Weights of a small text-conditioned spectrogram diffusion model: adamw at rate 0.00086.
Rows from block 8 of the denoiser of a small text-conditioned spectrogram diffusion model, named by matrix and row number. Rows with one number belong to one neuron. Each number is 500 + 50 x the weight over its row's rms, rounded and kept within 0 to 999. All counts start at 0. Numbers have three digits each.
After each neuron's rows are labels from the 100 clips, of 14848 (inputs lightly noised), where the neuron reaches its highest value: "responds to" is what is common among them; "lies over" is the class under the peak. Only what is clearly more common there than usual is listed. The data: Morse code for random letters and digits, with fading, noise and interfering tones.
# fc1: MLP up (model.blocks.8.mlp.fc1.weight, 384x192), inputs 0-95
# fc2: MLP down (model.blocks.8.mlp.fc2.weight, 192x384, transposed), outputs 0-95

fc1.33:558490479501527531588514538606494480441468518517502504529477496615494434484518528468524464415408511437488459539565430618509579479436421487492502488516541429488486488471586477497578531494446513571492454533510448460520527371492441580352476510514461542558530539413531527527494474462553549514
fc2.33:384540474569595632481482524452418431536581494561556479614445507458456530475482442526511474527529555402429487510509443456483565453517497475543560559435437483530494380535431567414548537480491442479542538538416481459541493535492484532516551585443447524598524456491467509542564531572499505526
responds to: mains hum; tone: middle
lies over: gap

fc1.307:478475566409467430497509445446397566499446485457530373550549484363445577582473431509510556434463445474600575518463485478531525440575553508503486479543467459523509462479544537479500582471468520523499578434494420433505601491465532501552529575513500452549567572480577535492445574460425609522
fc2.307:533461514554531488538603439518525489553502473544456374506404453540569542449506484427502564454511450583480436516560531466519521515455359457453469471471500502540466526467466379493564459536572473521422481497497472461500465433551468502545493527434411367531456434410460536549508483488422543513
responds to: mains hum
lies over: gap

fc1.6:451550519548518493479475517539523495404506528495545443517512511438588545457472540546499461414512490513570416407535501569457455518536503441448507574496486503462559460503488435489567605568520438498533438514439414509453454461450521574556507490653516537472537528449405495514509502507575423597
fc2.6:583493507478497424509504497378457544532497445439488470408515481581507520598548521539437485533466568550539495538467488501605614501471497472392498441438587496553476547423548607594394550499592554538424489534535539510523524494475530488493528511441490422426475503446490430417459477483493558471
responds to: clipping
lies over: gap

fc1.147:549507475507511471392500403459480420564373540494495482557551538480503507541516520482450479506495528563489483506435425490512524474521419570500530590506554591440486546578466498470536553505482486483529495457550543561416436547390485566451499577510462476550498464390480515576573630462449487602
fc2.147:487475466467521466482452480510445503595494492462560538458460503489485583517481503443492524438456483498447561508488464544462454581426448425543568593480613599539523506470515513511438574496555490399454492445470599449477518467545437521466463525514480637456541498521489458500522544446359477578
responds to: clipping
lies over: gap

fc1.137:430563489509610491418520533493408486454435640481455550570461520476549484544572469455525484355458520470544443450505501463521489480574397494510559486638486563554453551497548486466517513608451455525474409473431480563425424533536453474515583442529505569484485480460490572440463517459470461544
fc2.137:496524469439481525413557570515432555451463529386540437495500567626484523558484577459448472539467431404466458595440552436412473411496406525501441478523511488544527490501480548517542578646507573437435513506488517545482505389481453453479591474538493407520511415533454467529493528495471540540
responds to: tone: high; clipping
lies over: gap

fc1.290:478557519491511414519500482449410532509538534531509503585640449372393588513545508551493550491448469530551521433559488469481399407541543487447498509491485503463526426516526531564519527402403577565470552558479433563607575496404534440529475542492468473542439546528538546412483530462521549600
fc2.290:444466477558548556431526449576547437470491474534476535461463503584501490420471481583546562611480524557496486546443591479449463454509505499530490471556547467427517544405599544408540439495558537558414513525510634420465504488508479532496541542436538459520454475447450511548405520484492442481
responds to: mains hum
lies over: gap

fc1.47:578434484428464354491484571471548494547476464530453456504490457552507495475444515500431462529534493516553534493534488500503584485557572519556555424436498459492501668546515501557528568534503516500468519463490520472527464463465565466449488492367443529479496556514586484511551511468475465501
fc2.47:606529542442478506564442413419454470513458600531467450515463519523455461459485592469424476502458500456524499413451518465459523476518516577402457511484465450532546584443535596516460498446517543503505535494451537477418442556473512450453592497551577496535530477503504534529442534402520414541
responds to: interfering tone
lies over: gap

fc1.326:498439569467474459533502480530487475596466561584468523461425529461537472477542548445468428482435558573510386521519419468477534458483534515474505519544541455459588450541545507452509545516543452483466476449605454526460492521528559472530544498541478442477513474537501558594536496547525489589
fc2.326:436400493449533413520480572447520489513489596479497554474499441524479460415524589581575482409440490404453523525412429399529521535524506506471498517490422575532522460461472476459506575560512407543459541488431523533551520437526365477456468600500468479528477458433504543441560530496542542462
responds to: mains hum
lies over: gap

fc1.119:457563470467512535432469555508482488511462541517520459546513552464476508388622458480404508592361465444510445477515512504509503571573441547431532420544536477446538498478551505475506439553441499559519534592460527460414418532535513567461483510452561486426523486493468500585578533487489523600
fc2.119:532563514464483518523437463573616536464468527471511509522583475538438528565473506498547438547458470470447445451531529442468500494410600573458523396513435478513543521518474428423426531372538488489439419416575529538509424504394518430512559497481466534493503513485448488640524540466518484524
responds to: tone: middle; mains hum
lies over: gap

fc1.259:520519569430523509588504547521451640572483481588497463497454430458458617475515458524528578587473483440501447445408528458520572461562647395449535472517379467356584430466495488504500468493463471542517486521522411531543531499428607514455474546402457470464479477530492589454503481435527449475
fc2.259:584561470436473511552457448514507582487523483539564417569499462539489492585432530476561400467472579501600428531527452424546538579502523510462583541501465433581507524599554490488533402504530423422487503468437517480437602489439487523498471394593498477507449571480499546513483451489484576565
responds to: mains hum
lies over: gap

fc1.74:451509498377481479503583448547440485426548513406516411592485432482542585500474377484577623488483559381564488526508472538439569481512443502471489562449553487532446467556569482524482440546491452485473444451538475471523550419474484495570554539427488494459594495452562524513453466451589524513
fc2.74:506461487504498520519530528495378513517453386461525471528438448462456483474481482477491446526574531513531501487513478418542439410576457621556465516579605496477535529476487492579513522551516522402503518398509400484531462504480438511493499501490522357498482557487463502454515627505506509455
responds to: mains hum; tone: low
lies over: gap

fc1.371:443415459476501409399482519474529533499553427522497487509509496539482510576451471562458583546436432478524454506542501550588631589541483536564579451495512476370511470584578493533487599409541468555590472433507510564456456532451539484526502493470474471502504578426486555536528526429494493440
fc2.371:446490473453500448510525423585578459506442401432504596579434531559513484484522560409429482501514393508465464460450530547443497585440426441538557488517492443499434525512483434442618439539513465523525482501523554545467489429515420521600521519411483490534511435494486539538499504527540462531
responds to: tone: high
lies over: gap

fc1.187:562536542524514409536485567443504531528386486535456504497490523517478490441491588470439454451510539492456478376557497482449447431522553487524568467605531556499504603501527450484480499555521453550396392590479476427425488470511567505524533484508500550566491519541478543527513531489540465486
fc2.187:456546493480533545460421486514563482471463417572523473555489431407567459478599456536468532544497478495458542540570437437526516458460473521551516417461460424500524484466412488542471527513495522498507545536537520506440586468401384538531464485464547483453484490468559407425497413399446553591
responds to: interfering tone
lies over: gap

fc1.332:545559530471544429462567482491530531490402599464428503494442528555529539554522429542526406449527534501630508519566431491531559560545439523456491457585464586455452433506547509453508541512525483495487429530433553532564382479511433492549447446504514499514538506508408536422511552435446446501
fc2.332:469410528459399538449593507463630559542495450447597486589530523495572450529467519518461401493448527457600490570483489465442499557535483568555470453422554518589467489438504509614543492602507573512478451539514632447460428489533515531571495406506575487587477495483494511520472571482533514529
responds to: clipping
lies over: gap

fc1.62:534549485519484411447550458506520427470452502567496504486544524487552464542476410552609481514501483554527412498491436490523598509494455489512423522582431496303528518543563507376508594455496510537540500432476497526437521518471514517481495491534504495513533564489464529541543503465531492501
fc2.62:469503505509575540439402455491492450406427433562548510475496557511530460474511524492465442503571470494509460548527502470453499519515547518568503477474500477538572623499477537414523421509516469455488485496545482519413476538499509593405550501554576402533412604461489411572451457555556582460
responds to: tone: high; mains hum
lies over: gap

fc1.327:517485576545486508445527488517472471491399552556479481495571495490542521420570477469547452527476540440525498418460486598567495460499521485493499513484541409508487483486567473386544500497539505459592364425446499475448511451425481433512491498433520515461524533503520540579510446446518607497
fc2.327:433507555556463535624517547473500546531568406502623526428499590548456411526546502472501513478500541505458487473455642531465526487461413466518522479510628542453589563498502531451491466484414631448566520561502570458444527557436516522426486463407519501491520520452416511481503445517596498488
responds to: tone: low
lies over: gap

fc1.236:410483537493461496470485573500412554508488554508491527577535469502550500447575449517486443550497464416510491479581480530493478596501533513461591424574424489491507459517571504385453458493445491527537499560506410487545488429470528549495423524548626446536523487500422518477530501483492549561
fc2.236:484452469500458565507512540492494563464533567433589547462458470458499465521518490418455543425537503474545562492568506531558464500468569461530537472479484580561551578488441514496436580479544482428549473390482499502495573444537460447479475567455572588578479525514493476511479508498470488547
responds to: speed: fast
lies over: gap

fc1.281:499483558498568605489600407549586425448486508416459505531427486543559554517581515578482488440604431534518447519564449508495518572598523525473513483471562520487535463473488512519564491490486508505515533439529543449526531533422533568463538550515516432424565558539472486442414485450428552548
fc2.281:468466515551559447485578451453547549422464532550455471526469470535389436564486591360503519421480513424536447553493510530456475489508470501489503553621559504538521515510477573552546504401543476498472585480472534509494449471489516469440557473469497433419540515485422505401445524555482493499
responds to: tone: middle
lies over: gap

fc1.120:496437546480518499467481402493520509594539579511456531520459500501561541597467460533566421444639499510533496536420461502590507467519484547492530560503528463484446516450499507510417448539493503562534531612561476499451455536450473529535512560485443578529534497508509531557508521482499482486
fc2.120:507505447448462465477468463528507371456530452477481651475549496490368454401417468503511447463508571654566528471541520491478538567463550482599536527484448550526485482446635502528463435443574520477475505512486492437530482570530600523528450493491494553462601530491535537461516535588459446445
responds to: tone: low; mains hum; clipping
lies over: gap

fc1.136:447558530581515493459499536540493402488463591510529573585481527479529534418501487546562526523442570523509517513449515459444500494524411467450557525487547563516568536468486406515536410552400462478573541561574377463499384497539453531490482544596516553510469407598522505514511521440531502567
fc2.136:490545525508459447474514533621451542534540524498518406552517479475493596528528490443512491486480513532515562533573406574529540419458490459560489530421504357596468487512526549482497551553515480561532514460507497518525600473478536555569489499372518496581511511410499485479459454480404508487
responds to: speed: fast
lies over: gap

fc1.161:510495474502414400525520398519519492553467535464487564477420496507522444483439480545443451449534516580580480512564457563517522479509539543574517489559482499507555537482522440527506545613436410493450385448512434464500482499523494511438533536474479499443492557521525479515519495429480515497
fc2.161:478556495545467468581416552574487507469525415407513509460542503520484484480438478578609598490556515545399542545495486529544442509522515478515582507416533472492513486534518400464430558558457489460493386513477484525556417473476454544572446457362529531490442508437492445525556537509478519453
responds to: tone: middle; clipping
lies over: gap

fc1.180:606591442489564439512477418502504492445456500437557508446564508486518575460529591552465486454523411533503382533502530488499574496555529457532481559446482479528439511570538504488534560504506518558552519435560581402428431539438471463511492437461492539472483568461518392524571458466546493494
fc2.180:435452506515458538464554552488479508517538544572544525492473474414498532483425346488526583473561519431429505468527538422422499465439569600485481521575476511574446449558465391495476511454477471465505458500391470521515550492474532496580568543527608455552513532534447559555534524548472535466
responds to: mains hum; clipping
lies over: gap